A small text-conditioned image diffusion model, trained from scratch: width 192.
Rows from block 6 of the text encoder of a small text-conditioned image diffusion model, named by matrix and row number. Rows with one number within an expert belong to one neuron, the router's apart. Each number is 128 + 24 x the weight over its row's rms, rounded and kept within 0 to 255. All counts start at 0.
Before each expert's rows are labels from the 100 texts, of 14976, where the router gives the expert most weight on average: "tokens" is the input token at the peak. Only what is clearly more common there than usual is listed. The data: larger renderings of crowded toy scenes.
# router: router (text_encoder.blocks.6.mlp.router.weight, 4x128, trained with AdamW), inputs 0-127
# up: expert up (text_encoder.blocks.6.mlp.up, 4x128x128), inputs 0-127
# down: expert down (text_encoder.blocks.6.mlp.down, 4x128x128, transposed), outputs 0-127

# expert 2
tokens: "purple"; "blue"
router.2 [155 156 110 147 130 105 110 153 176 110  90 108 117 136 143 129  99 134  97 107 111 119  99 111 103 112 142 104 132 143 117 123 106 162 115 133 127  86  90 138 108 107 161 116 146 165 156 159 131 134 188 128 128 103 127 125 115 153 157 133 183 113 135 117 147 169 173 113 180 161 142 165 176 166 141 175 104 133 158 152 118 107 128 150 165 130 147 147 142  99 156 147 129 153 117  81 122 124 104 131 111 153 114  95 117 112 133  99 106 139 125  91 119 155 100 113  96 147 121 126 137 119  89  95 101 134 119 151]
up.23 [128 115  51 128 128 128 171 128 109 125  93 128 128  80 128 209 128 128 128 128 128 128 109 128  94  74 104 128 128 161 135 128 128 128 128 128 128 147 130 128 128  93 128 128 128  78 113 192 128 149 128 128 128  96 128 208 128 128  95 128 128 128 128 128 128 128 128 128 128 128 128 151 128 175 128  55 128 164  77  95 128 128 128 128  69 128 128 119 128 128 100 128 128 128 128 128 128  75 128 128 176 128 162 101 128 128 128 128 128 128 128 167 128 128 174 134 128 162 158 167 128 128 128 128 128 128 128 128]
down.23 [154 128 209 128 128 128 128 128 139 128 128 128   0 128  80  51 128  78 128 165 207 128 128 128 160 165  69 128 128 128 128 128 128 141 103 128 128 128 128 128 128 128 128 128 128 128 153 155 143 128 128 128  60 128 102 128  70 128 107 128 142 128 128 128 128 128  92 128 128 128  65 128 128  81 128 140 128 128 128 128 128 128 128 128 128 109 128 128 128 128 128 128 128 126 128  99 128 128 128 128 128 128 128  97 128 128 128 128 128 115 128 128 107 128 128 139 105 128 128 128 128 128 128 128 128 152 141 128]
up.24 [128 128  68 128 128 128 186 128 128 128 128 128 128 128 128 172 128  64 128 128 128  74 128 128 128 128 128 128 128 128 128 128 128 207 128 128 128 128 128 128 128 128 128 128 128 128 128 128 128 128 128 128 128 128 128 128 128 128 128 128 128 128 128 181  11 128 128 128 128 128 128 128 128 128 128 128 128  36 128 128 183 128 128 128 128 128 176 128 128 128 128 128 128 128 128 128 128 128 128 128 128 128 128 188 128 128 128 216 128  53 128 128  62 128 128 128 128 128 128 128 128 128 128 128 128 128 128 128]
down.24 [ 72 128 188 128 128 128 128 128 128 128 128 221 128 128  82 128 128 167 128 128 128 128 192 128 128 128 128 128 128 172 128 128  81 128  86 128 128 179 128 128 128 128 128 128 128 174  64 128 128 128 188 128 128 128 128 128 128  82 128 128 128 165 128 128 128 181 128 128 128 128 128 128  70 128 128 128 128 197 128 128 128 128 128 128 128  88 128  80 128 128  86 128 128 201 128 128 128 128 128 128 128  80 128 128 128 128 128 128 128 128 128 128 166 128 166 128 128 128 128 128 128 128 128 128 128 128 128  87]
up.25 [128  67 128 128 128 147 128  37 128 128 144 107 128 148 186 128 128 128 128 182 128 158 128 101 128 128 128 128  98 128 128 128 128 128 128 128 158  84 105 128 108 128 128  58 128 128 128  77 104 128 116 128 170 128 164 128 128 128 153 128 188 128 128 128 128 128  88 128 128 104  72 128 165 190  79 198 128 128 123 128 128 143 128 128 128 128 128 111 111 177 128 128 106 128 111 101 128 128 114 128 128 128 128 128 100 173 174 146 128 128 128  91 128 128  93 128 149 128 128 100 128 108 128 128 128 128 128 128]
down.25 [128 128 198 128 128 128 198 151  91 128 167 148 128 128 128 128 116 192 138 128 149 166 128 147 170 128 128 128 128 119 128 128 156 137 128 128 128 116 128 128 128 128 128 128 128 110 104  76 128 115 128 128 128 114  71 183 172  81 128 128 140 128 180 128  48 128 132 128 173 128 128 128  65 128  85 128 128 115  58 128 137 196 128 128 128 128 128 168 128 128 139 128 128 128 128 128 128 117 128 128 128 128 128 147 128 128 184 145  96  88 146 128 128 128 128 114 128 128 128 153 128 128 128 117 128 128 121 128]
up.26 [128 128 128  66 197 128 128 128 128 128  77 128 128 128  71  56 128 128 128 128 128 128 128 128 128 128 128 128 128 128 128 128 214 128 128 128 128 128 128 128 128 128 128 128 128 128 128 128 128 128 128 128 128  82  68 128 128 128 190 128 128 128 128 128 128 128 128 128 128 128 128 128 128 128 128 128 128 128 128 128 128 128 128 128  44 128 128 128  67 128 128 128  77  74  50 207 128 128 128 128 128 128 128 128 128 128 201 128 128 128 128 128 128  71 128 128 128 128 128 128 128 128 128 128 128 128 128 128]
down.26 [128  94 171 128 128 128  68 128 128 128 191 128 128 128 128  89 128 128 128  51 128 128 128 128 128 128 128 128 164 128 128 128 128 128 128  68 128 128 128 128  90 128 128 128 128 128 128 128 128 128 128 128 198 128 180  91 128 128 128 128 128 128 128 128 166  86 128 128  33 128 128 128 128 128 207 128 128  88 128 128 128 128 128 128 128 128  75 128 128 128 128 128 128 128 128 128 128 128 128 128 128 128 128 170  86 128 128 128 128  76  78 202 128 128 128 128 128 128 128 128 164 128 128 128  84 128 128 128]
up.27 [128 128 128 128 173 128 128 128  85 128  93 128 128 128 128 128 128 128 128 128 128 192 128 128 128 128 128 128 128 128 128 128 128 128 128 128 128 128 128 128 128  73 181 171 128 128 128 128 128 128 128 128 128 128 128 128 128 128 128 128 128 182 128  80 128 175 128 224 128 128 128 128 128 128 128  74 128 128 180 128 180 128 128 128 128 128 128 128  76  85 128 128 128 128  88 128 128 128 170  48 128 128 128  56 128 128 128 164 128 128  81 128 177 128 128 191 128 128 128 128 128 128 128 128 128 128 128  77]
down.27 [128 128 156 128 128 128 128 128 128 128 191 128 128 128 128  65 128 128 128  79 173 128 128  85 101 128 128 128 128 128 128 128 128 128 128 128 128 158 128 128 157 128 128 128 165 174  83 128 128 160 128 128 128 128 128 175 186  77 128 128 128 128 193 128 160 128 128  82 128 128  90 128 128 128 128 128 128 128  98 128 128 128  98  99 158 156 128 128 179 128 176 170 165 128  76 128 128  78 128 159  96  97  78 191  80 128  91 128  82 128 128 128 128 128 128 128 128 128 128 128 128 128 128 128 128 128 128 128]
up.28 [128  81 128 128 186 170 156 128 128 128 128 163 128 128 128 128 128 128 128  96 128 104 128 146 149 128 172 164 147 128 128 128 128 128 128 128 128 144 103 107 148 136 128 128 145 191 128 128 139 128 170 128 128 128 128 221 128 128 128 128 109 114 118 128 128 108  90 128 128  96 144 111 128 156  78 115 128 128 128 128 124  79 128 128 194 128 135 128 128  19 105 128 128 128 128 128 153 128 164 128 128 128 128 102  94 128 128 128 117 128 170  70 118 128 118 128  89 120 128 111 174 128  98 110 144 144 128 128]
down.28 [128 188 128 171  68   6 128 128 135 112 128 158 161 128 128 128 169 128 128  69 128 128 128 128 128  92 128 128 128 140 128 128 128 128 128 128 128 128 128 128 128 128 128 128 128 128 128 128 128 128 118 104 206 121 128 108 128 106 128 103 148 107 128 128 128 146 158  51 128 128 108 128 128 128 128 114 128 128 152 128 143 186 163 128 128 128 128 102  77 164 135 128 150 128 128 115  91 128 122 146 113 148 146 155 128 128 149 110 114 128 101 200 128 153 128 148 128 128 128 138 101 128 128  93 128 128 139 128]

# expert 3
tokens: "glossy"
router.3 [125  88 123 155 105 160 110  84 135 119 152 126 116 154 139  96 124 134 127 130 119 150 150 130  94 113 105 155 151  74 107 115 108 118  98 111 100 105 138 105  99 120 148 151 119 161  91  99  83 107 131 173 147 159 106 136 109 114 141 143 137 107 136 124 118  99 105 127 153  92 149 118  86 118 142 160 123 126 148 136 141 138 139 162 158 160 122 127 188 126 154 136 160 160 138 171  99 150 146 155 177 141 144 169 159 120 176 121  90  92 133 115 141 128 156 115 152 132 157 110 122 128 147 159 181 140 144 145]
up.23 [128  58 128 202 196 128 128 128 128 128 128 128 128 128 128 128 180 167 128 128 128 128 128 128 128 128 128 128 128 128  71 128 128 128 128 128  81 128 128 128 128 128 128 128 178 128 128 128 128 128 128 128 128 128 128 128 128 128 128 128 128 128 128 128 128 128 128 172 128 128 128 128 183 177 180 128 128 128 204  82 128 128 194 128 128 128 128 128 128 128 128 128 128 128 128 128 128 128 128 128 128 128 128  65 128 128 175 128 128 128 128 128 128 128 128 128 128 128 216 128 128 128  83 128 173 183  71 128]
down.23 [128 128 128 128 128 128 128 128 128 128 195 128 128 128 128 128 128 128 128 128 128 128 166 128 128 218 128 128 128 128 128 128 128  72 185 128 213 174 128 128 128 128 128 177 128  66 128 128 128 128 128 128 128 128 128 128 128 178 128 128 128 128 128 128 128 128  89  77 128  55  86 128  80 128 128 128 128 128 128 128 128 128 128 128 189 128 128 128 128 128 128 128 128 128 128 128 128  80 177 128 128 128 128 128 128 128 128 128 128 128 128 183 128 128 128 128 128 128 128 128 173 128 128 128 128  74 201 128]
up.24 [149 128  10 158 128 128  11 128 128 128  61 128 115 128 128 128 128 128 121 128 140 152 128 145 128 128 128 128 103 128 128 128 105 128 128 128 144 135  88 128 128 128 128 107 128 128 128 152 139 128 128 128 128 128 145 204 113 141 128 160 128 128 128 128  84  95 128 128 128 128 128 180 128 128 128 128 160 113 203 128 128 161 128 128  80 128 128 128 152  99 128 116 128 128 151  95 109 128 128 158 128 173 128 128 128 141 109 128 128 128 148 128 128 128 128 128 128 149 128 128 128 139 128 128 180 150 144 128]
down.24 [128 128 128 128  54   5 128 128 128 116 215 110 128 142 156 175 128 217 128 128 128 128 128 105  89 128 128 128 128 128 128 128 128 128 128 116 128 128 128 128 128 128 128 128 128 128 128 128 139 128 128 178 128 128  95 128 146 128 128 128 128 128 162 128 128 174 128  98 106  99 128 128 187 128 128  95  70  68 128 107 118 128 128  97 128 128 128 141  69 128 128 128 128 128 128 128 128 163 136 174 128 128 128 128 128 128 128 128 150 128 146 140 128 128 128 128 110 128 128 128 128 128 145 128 128 128 110 128]
up.25 [ 98 167 164 102 128  66 128 177 187 103 170 128 128 141  52  54  61 128  84 128 128 128 128  93 128 169  95 154 128 153 128 128 128  95  97 128 106 174 168 128 146  90 154 100 153 128 128 128 169 128 128 128 128 128 128 128 128 128 128 154 128 128 128 101 105 128 128 128  80 180 128 204 128 159 151  96 128 128 128 115 155 103 128 128 128 128 128 128 128 128 128 128 128 128  94 128 128 128 154 128 128 128 128 154 128 128 128 128 128 128 128 165 104 102 128 128 128 128 153 128 128 128 128 128 128 128 128 128]
down.25 [ 85  78 255 128 107 128  82 102 128 180 128 128 128 177 168 174 128  95 145 128 128 128 128 145 128 128 102 145 128 128 128 128 128 128 128 128 128 147 128 128 176 128 128 142 128 128 105 155 128 105  90 112 105 128 112 128 128 102 128 128 128 128 111 128  90 113 128 157 145 128 128 128 128 128 153 128 104  95 128 154 101 111 128 128 128 128 128 128 128 128 106 109 128 128 128 154 106 162 128 128 128 128 128 177 128 116 128 128 163 154 113 128 128 128 149 128 166 128 128 144 128 128 164 128 128 128 128 128]
up.26 [128  76 128 128 128 128 128 128  74 128 206 128  76 128  76 128 128 147 128 128 152 128  95 128 128 128 128 128 128 128 128 106  91 128  95 128 101 128 128 128 128 128 128 128 143 102 128 128 128 156 196 108 128 128 103 128 128 128 128 128 112 128 114 128 152 115 128 128 128 128 128 119 200 128 128 128 128 109 110 165 187 167 159  75 165 128 128 144 128 128 128  97 128 161 128 128 128 111  99 128 128 128 112  94  78  88 128 100 128 128 128  75 128 128 128 128 128 128 143 128 128 109  81 223 157 128 128 128]
down.26 [128 145 199  82  99 128  68  86  75 128  78 128 128 128 128 128 111  74 128 128 128 102 128 128 157 128 159 128 128 128 128 128  86 128 128  88 128 128 128 141 105 128 158 128 128 128 128 183 128 128 124 150 128 128 128  76 119 128 108 141 128  88 144 141 128 131 128 128 128 128  35 140 128 128 128 128 128 128 146  16 109 128 113 128 113 128  94 128 160 128 128 154 128 126 128 128 128 128 128 128 128 128 164 141 128 128 156 160 128  75 128 128 128 128 128 128 110 128 128 128 128 187 128 114 128 128 128 128]
up.27 [ 97 128 128  68 128 148 128 128 128 128 165 128 116 128 184 128 128 128 208 128 128 168 128 128  94 128 104 115 155  99 128 128 101 128 128 128  90 145 128 128 158 128 128 128 120 128 128 128 104  91 128 155 128 160  97 197 128 128 160 148 107 128 128 128 128 128 128  62  72 128 128 175 128 128 156 128 128 128 128 128 110  98 162 171 128 149 128 108 128  86  91 128 112 128 128 172  86 185 167 128 173 128 138 140 128 114 128 128 162 128 128 128 128 103 115 128 173 102 139 128 166 128 171 128 128 128 128 128]
down.27 [150 100  36 119 128 213 255 128 169 128 128 128 147 128 128 128 128 128 128 128  94 128 128 103 109 111 128 128 128 128 128 128 128 112 143 128 128 138 128 103 150 141 128 128 128 128 128 100 128 128 128 128 119 128 128 111 128 128 133 118 120 128  92 128  99 111  49 128 128 128 128 159 128 128 128 128 128 199 128 148 128 115 128 144 128 128 166  96 128  99 128 128 134 128 128 128 128 120 128 128 128 128 128 156  83 128 105 128 128 128  90 108 128 128 118 128 128 128 128  66 128 122 144 128 119 128 128 128]
up.28 [128 166 128 128 209 128 128  70  88 128 128  89 128  89  84 128 128 128 128 128 128 164 128  99 128 158  85 128 128 128 128 128 128 128 100 128 169 128 128 172  89 128 128 128 128 128 128 128 128 128 128 104 128  79  81 128  99 128 178 105 173 154 128 128 106 200 128 163  91 167 128 128 128 185 128 128 128 128 128 128 128 128 128 128  83 128 128 155 128 165 128 128 128 128  90 189 128 128 128 128 157 128 128 156 128 128 128 128 128 128 128 128 163 128 128 187 105 128 155 128 100 165 102 128 155 128 128 128]
down.28 [128  81 105 154  54 128 128 128 149 168 128 138  91 128  95 128 128 115  97 128 128 152 154 128 150 128 128 150 109 128 128 183 156 128 128 149 128 128  96 153 107 128 156 128 128 128 150 128 128 128 128 128 128 128 128 128 152  88 128 128 128 128 160 150 185  36 154  69 128 128 128 128 128  45 128 152 128 104 128 128 128 128 148 169 128 128 128 128 150 128 177 128 128 112 111  76 128 128 128 148 128 128 128  87 128  89 165 180 164  98 128 128 128 128 128 128  95 128 128 144 128 128 104 128 102 128 105 128]

# expert 0
tokens: "green"
router.0 [138 165 123 119 163 123  90 143 125 129 139 143 118 108  92 107 126 123  67 101 127 114 127 147 147 154  85 137  93 181 113 120 132 160 155 138 174 156 103 145 127 135  86 126 121 110 110 169 190  90 147 119 102 101 148  98 125 143 131 126 111 135 156  67 134 168 155 143 136 159 104 112 138 106 144 132 185 144 159 120 131 133 141  89 138  91 142 127 124 144 144  73 114 151 138 146 129 110  97 122 118 104 141 141 128 116 129 145 140 122 117 167 103 119 102 139 148  84 122 144 128 123 131  82  90 107 108 123]
up.23 [128  88  65 128 207 128 128  85  95 128 164 128  70 128  80 128 128 128 128  96 128 128 128 128 128 128 175 128 128 162 128 128 128 128 128 128 128 128 128 128 128 128 128 163 152 128 128 128 128  85 195 128 128 128 128 128  93 128 128 128 128 128 128 128 128 128  84  54  84  56 128 170 128 128 128 128 128 128 162 128 128 151 160  87  71 128 128 128 171 128 128 128 128 128 128 128 128 166 128 128 128 128 128 128 128 128 162 128 128 161 169  72 128 128 128 128 128 128 128 182 128 128 128 128 128 128 162 128]
down.23 [108 128 219 128  15 128 147 128 128 128 128 128 128  93 170 128 128 128 128 174 128 128 128 128 128 128 100 128 128 128  94 128 128 128 128 128 128 128 157 128  97 128 156 102 128 128 128  95 128 128  98 181 128 128 156 155 199 128 128 128 128 128 128 128 128 128 128 191 128 167 128 128 164 128 128 154  82 128 128 128 128 128 128 128 183 128  98 128 128 156 128 128 128 128 128 160 128  72 128 128 162 128 128 128 128 128  88 128 128 128 104 128 128 128 128 128  92 106 128  76 128 128  81 128 128 128  85 128]
up.24 [190 128 128 128 128 128  58 185 128 128 128 128  71 128 166 103 128 128 128 128  83 128 128 128 128 128 128 128 180 128 128 128 128 128 128 180 128 167 179 128 128 128 128 128 172 128 128 128 128  65 128 128 128 128 128 128 128 128 128 128 189 128 128 128 128 128  81  88 171 128 128 128 171 128 226 128 128 128 128 128 128 128 128 128 128 128  73 128 128 200 128 128 128 128  83 128 128 128 189 128 128 128 128 128 128 169 128 128 128 162 128 128 128 128 128 128 128 128 128 128 128 128 128  96 128 128 128 128]
down.24 [128 128 128 128 128  83 187 128 128 180 128 128 128 128 174 166 128 128 128 128 128 128 128 128 128 180 153 128 128 162 128 177  99 128 128 128 128  94 128 128 128 128 128 128  88 128 177 128 128 128 128 128 128 128 100 184 128 128 128 128  75 128 128 128 128 128 128 183 128  63 128 128 172 128 128 128 128  80 128 128  99  66 128 128 128 128 128 158 128 128  75 128 128 128 196 128 175 163 128 128 157 128 128  95 128 128 128  94 128 128 128 128 128 128 128  75 128 128 128 171 128 155 128 158 128 128 128 202]
up.25 [128 163 128 128 128 171 161 100 128 128  89 195 128  87 128 164 128 128 103 128 128 128 128 128  62 128 128 128 128  78 128 128 128 128 128 103 128 154 128 150 128  99 128 128 156 128 153 128  95 128 128 128 173 128 128 186 128 128 155  54 128 128 128 177 128 105 151 128 128 128 103  86 128 128 128 173 128  81 158 128 128 128 128 128 104 128  92 128 128 128 128 128 128  89 128  92  80  97 105 128 156 128 128 128 170 128 128 128 128 128 128 128 128 167 128 128 128 167 128 105 128  86 173  59 128 128 128  94]
down.25 [101 128 159 194  74  10  60 128 177 176 128  90 128 128  91 128 128 128 128 128 128 128 128 163 171 128 128 128 128 167 128 128 128 128 128 128 128 128 103  96 161 128 128 128 128 128 128 128 128 128 128 169 128  93 128 128 128 128 170 159  82 128  69 128 128 128 128  95 128  89 189 128  67 128 128 101 158 165 128 128 128 128 128 128 128 128 128 128 128 128 128 128 128 154  99 128 106 128 103 128 128 128 128 128 128 128 128 128 128 128 128 154 128 128 128 128 128  90 128 128 128 167 128 128  99 128 128 128]
up.26 [128 128 128 128 128 128 128 128 180 128 128 128 128 128 128 128 128 128  51  75 128 128 128 166 128 128 128 128 128 128 128 128 128 128 128 128 128 182 128 128 128 128 128 128 128 128 128 128 128 128 197 173 128 128 128 192 128 128 128 169 128 128 128 128 128 128 128  64 128 208 170 128 128 215 128 128 128 128  60 128  72 195 128  61 128 128 128 128 128 128 128 128 128 128 128 128 128 191 128 128 128 128 128 128 128 128 128 128 128 128  79 177 128 128 128 128 128 128 128 128 128 128 128 128 128 128 128 128]
down.26 [179 128 128 128 128 128  81 128 128 128 128 128 128 128 128 128 128 128 128 186 128 128 128  94 128  73 128 128  88 128 128 128 128 128 128 128 128  25 128 128 128 128 128  88 128 128 128 128 128 128 128 128  88 128 128 128 128 128 128 128 128 128 128 128 128 128 128 193 128 128  66 128 128  39  49 128 128 128 128 128 128  90 128 164 128 128 128 128 128  95 128 128 128 128 128  65  94  89  73 128 128 128 128 160 128  93 128 128 128 128 128 128 128 175 128 128 128 128 128 128 178 128 170 128 128  91 128 128]
up.27 [128 190 180 128 128 225 182 128 128 128 128 181 128 128 128 128  71 128 128 128 128 128 128 128  48 128 128  61  74 128 128 128 183 128 128 128 128 128 128 128 192 128  72 128 128 128 128 128  62 128 128 128 128 128 128 128 128 128 128 128 128 128 128 128 128 128 128 128 128 128 128 128 128 128 128 128  63 128 193 128 128 128 128 128 128 128 128 128 128  73 128 128 128 128 128  77 128 128 128 128 186 128 128 128 128 128 128 182 128 128 128 128 128 128 128 128 128 128 128 128 128 128 128 128 128 128 128 128]
down.27 [ 84 128 128 128 128 128  71 128 168 128 128 128 128  87  56 128 128 128 128 128 128 128 128 128 165 128  83 128 128 128 173 128  89 128 128 128 128 128 168 128 128 128 128 128 128 194 128 128 128 128 128 128 128 128 128 128  68  67 128 128  54 128 128 128 128 128 128 128 128 128 173 128 128 128 128 128 128 128 128 128 128 182 128 128 165 128 191 128 128 128  87 128 128 128 128 128 128 128 128 128 205 128 128 128 171 128 128 128 128  71 128 128 128 128 128 187 128 128 128 128 128 176 128 128 167  62 128 128]
up.28 [128 177 128 128 128 128 128 128 128  66 128 128 128 128 128 128 182 128  82 203 128 128 128 128 128 128 128 128 128 128 128 128 128 128 128 128 128 128 128 128 128 128 128 128 128 128 128 128 128 176 128 128 128 128 128 128 174  69 128 177 128 214 128 128 128 128 128 128 128 128 128  74 128 128 128 128 128 128 128 128 128 128 128 128 128 128 128 128 128 128 128 204 128 128  72 128 128 128 128 128 128 128  82  76 186 128 128 128 128 128 183 128 128  80 128  71 128 128 128 128 128 128 128 194 128  49 128 128]
down.28 [128 128 128 168 128 128 128 128 128 180 128 172 128  82 198 170 176 128 128 128 128 128 128 128 128 128 128 178 128 128 128 128 128 183 128 128 128 128  81 128 128 128 128 128 128 128 128 128 176 128 128 128 198 128 128 168  80 128 128 128 128 128 128 128 176 128 128 128 128 128 128 128 128 128  85 128 128 128 128 128 128 168 128  50  89 128 128 128  71 128  83 203 128 128 128 128 128 172 184 128 128 128 128 128 128 128 128 128 167 128 128 128 128 128 128 128 128 128 172 128 128 128 174  78 128 128 128 128]

# expert 1
tokens: "a"
router.1 [111 125 140 106 138 113 161 154  99 138  96 122 143 114 145 175 143 123 182 162 159 119 108 121 166 128 159 114 126 126 159 160 141 107 158 129 134 148 136 124 159 138 121 123 139 104 169  97 141 161  91 101 151 139 134 152 158 120 105  99 101 161 108 185 123 108 113 123  85 116 108 145 152 125  94  70  98 107  82 111  96 106 105 126  81 130  99 126  73 146  99 134 111  94 125 127 142 127 147 107  92 122 113 104 106 143  80 155 158 172 138 129 122 131 142 145  99 145 115 143 130 144 146 126 116 152 136 111]
up.23 [175 128 128 128 128 128 128 128 198 128 128 128 128 128 128 128  55 128 175 128 128 128  88 174 128 169 128 128 128 128 128 186  80 128 128 128 128 128 128 128 177 128 128 128 128 128 128 190  79 128 128 128 128 174 128  83  57 128 128 128 128 128 128 128 128  68 128 128 128 128 128 128 128  81 128 128 128 128 128 128 128 128 128 128  78 128 188 128  57 128 128 172 128 128 128 128 128 128 128 128 128 128 128 128  74 173 128 128 128 128 128 183 128 128 128 128 128 128 128 128 128 184 128 128 128 128 128 128]
down.23 [128 128 128 128 128 128 128 128 128 128 128  91 128 128 128 128 128 128 128 128 128 128 128 128 128 128 128 171 128  79 128 128 128 128 128 128 128 128 128  73 173 128 128 128 128 128 128 128 128 128 128 128 128 128 128 128 221 180 188 128 128 128 188 178 128 128 128 128 128  68 128 128 128 201 128 183 128 183 128 128 128 128 128 128 209 128 128 128 128 128 128 128 128 128 128 128 128 185 128 128 128 128 128 128 167 128 128 183 203 128 128 128 128 128 128 128 128 128 128 128 128  43 128 128 128 128 128 128]
up.24 [128  81 128 128 128  33 128 128 128 128 102 128 128 181  82 128 128 128 153 128 128  96 128 128 128 100 182 154 128 156 128 128 128 103 128 128 128 128 128 102 128 128 128 179 158 128 128 128 195 128 128 128 128 128 162 128 128 128 128 128 128 128 128 170 128 128 197 128 199 128 192 128 128 128 115 128 128 128 128 128 212 128 128 128 128 128 128  89 128 128 128 128 108 128 128 128 128 104 128  95 128  70 128  98 128 128 128 128 128 128 128 128 128 128 128 128 128 128 128 128 128  62 128  96 128  94 128  84]
down.24 [159 128 109 128 128 174 128 128 102 128 128 128 128 128 180 128  58  93 128 128 128 128 128 128 172 128 128  94 128 128 128 128 128 128 154 128  85 128 128 128  99 128 128 128 128 128 128 128 128 128 128 128 175 128  61 128 128 128 128 128 128 128  71 128 128 128  40 128 128 128  66 128 128 128 128 164  60  84 128 100  32 104 128 128 128 128  80 128 128 128 128 128 128 128 209 128 107 128 128 128 128 128 128 128 128 128 187 128 128 128 128 128 128 142 128 128  98 128 128 128 128 128 106 128 128 128 128 128]
up.25 [128 128 128 128 128 128 128 128 191 128 128 128 128 128 203 128 128 128 128  60 128 128 128 128 128 128 128 128 128 128 128 128 128 128 128 128 128 210 128 128 128 128 128 128 128 128 128 128 128 128 128 128 128 128 128 128 128 128 191  56 128 128 128 128  60 128 128 128 128 128 128 201 128 128 128 128 128 128 128 128 128 128 128 128 128 128 128 128 128 128 128 128 128 128 128  21 128 128 239 128 128 128 128 128 128 128 128 128 128 128  66 128 128 128 128 128 128 128 128 205 128 128 128 128 128 128 128 128]
down.25 [128 128 128  38 128 128  77 128 128 128 128 187 128 128   9 128 128 170 128 128 128  85 128 128 128 128  73 128 128 128 128 128 175 128 128 128 128 128 128 128 128 128 128 128 128 189 128 128 128  88 194 177 178 128 128 128  77 128 176  87 128 128 128 128 128 128 128 128 128 128 128 128 128 128 128 128 128 128 174 128 128 128 128 128 128 128 128 128 128 128 128 128 128 128 185 128 128 128 128 128 128 128 128 128 128 128 175 128  82 128 128 128 128 128 128 128 128 128  87 128 128 128 128 128 128 128 191 128]
up.26 [128  89 160 128 128 128 128 128 185 128 128 128 128 128 128 128 128  98 128 128 128  95 128 128 128 128 168 128 128 128 128 128 159 128 128 151 128 149  99 128 154 180 128  87 128 128  92  82 156 157  97 154  77 128 128 128 128 128 128  53 128 128 128 152  77 163 128 128 128 128 128 128 128  47 171 128 212 128 128 128 128 128 198 197 128 128 128 150 153 128 162 128 128 148 128 128 163 128 128 128 128 128 128 128 128  78 128 128 128 128 128 128 128 128 170 128 128 174 128 128 128 105 128 128 128 128  91 128]
down.26 [128 163 128 128  33  82 128 128 128 128 128 128 128 128  82 168 128 128 128 128 128 128 106 169 151 128 128 128 128 128 128 128 128 155 128 149 128 128 128 128  87 128 128 128 173 128 128 103 128 103 128 128 164 128 128 128 183  88 128 128 128 128  78 128  87  93 163 128 157  77 128 128  72 128  94  99  90 128 128 191 128 104 128 128 179 128 174 128 128 128 128 128 128 216 128 128 128 128 128 128 128 128 128 128 128 157 128 128 148 128 128 128 128 128 128 128 128 128 128 128 106  88 128 159 128 128 197 128]
up.27 [128  66 128 128 163  35 128 128 128 128 172 128 128 128  85 128 128  99 128 128 205 128 128 178 128 128  50 128 128 128  99 128 128 162 128 156 128 128 128 128 128 128 128 128 128 128 128  54 128  77 128 128 128 128 128 128 128 128 128 128 128 128 128 128 109 166 128 196  72 128 128 151 128 128 178 128 128 128 128 128 128 128  37 128 128  80 128 128 128 128 128 128 128 128 128 128 128 171 109 128 128 128 128 128 161 128 128 128 128 128 128 128 128 128 128 155 128 151 128 128 128 128 128 128 128 175 128 128]
down.27 [102 222 128 128 128 128 175 128 128 128  67 128 175  97 128 128 128 143 128 128  95 180 128  68 128 128 209 128 128 128 128 128 128  97 128 128 128 128 128 128 183 153 128 128 128 128 128 128 151 160 128 128 181 141 128 128 128 128 128 128 170 128 128 128 128 128 128  42 185 128 128 128 128 128 128 128 128 128 110 128 128 128 128 128 156 128 107 128 128  92 128 128 128  60 128 105 128 128 128 128 128 128 128 128 128 128 128 128  82 186 128 128 128 113 128 128 128 128 128 183 128 175 128 128 149 128 128 128]
up.28 [ 79 128 128 128 132  92 128 128 128 166 128 165 101 128 156 128 128 165  86 128 128  70 128 128 128 128 128 128 128 149 128 146 179 128 128 128 128 156 128 128 128 128 128 128 171 128 128 144 128 128 146 150 128 128 142 128 128 103 128 183 157 128  90  81  95 143 128 196 128 105 128 128 168 128 128  83 128 160  68 128  98 128 162 128 128 106 128  89 128  62 156 128 128 128 128 128 148 128 128 128 165  70  98 155 128 128 128 128 128 164 128 128 119  80 128 128 128  90 128 128  75 102 128  97 128 128 158 182]
down.28 [128  67 128 128 128 159  29 158 128 128 128 128 151 128  91 128 128 128 128 128 128 128 128 128 128 128 168  73 128 128 128 146 144 142 128 112 128 106  97 165 128 128 128 128  84 128 128 128 128 128 112 128 128 142  94 128 128 128 128  99  97  92 128 144 128 179 222 128 128 128 128 128 128 128 128 128 128 128 188 111 157 128 128 165 128 109 104 179 128 174 128 128 128 128 172 128 128 128 128 146 128 128 155 128 128 128 106  82 138 128 128 128 128  91 128 162 128 157 128 150 160 205 128 141  97 128 128 128]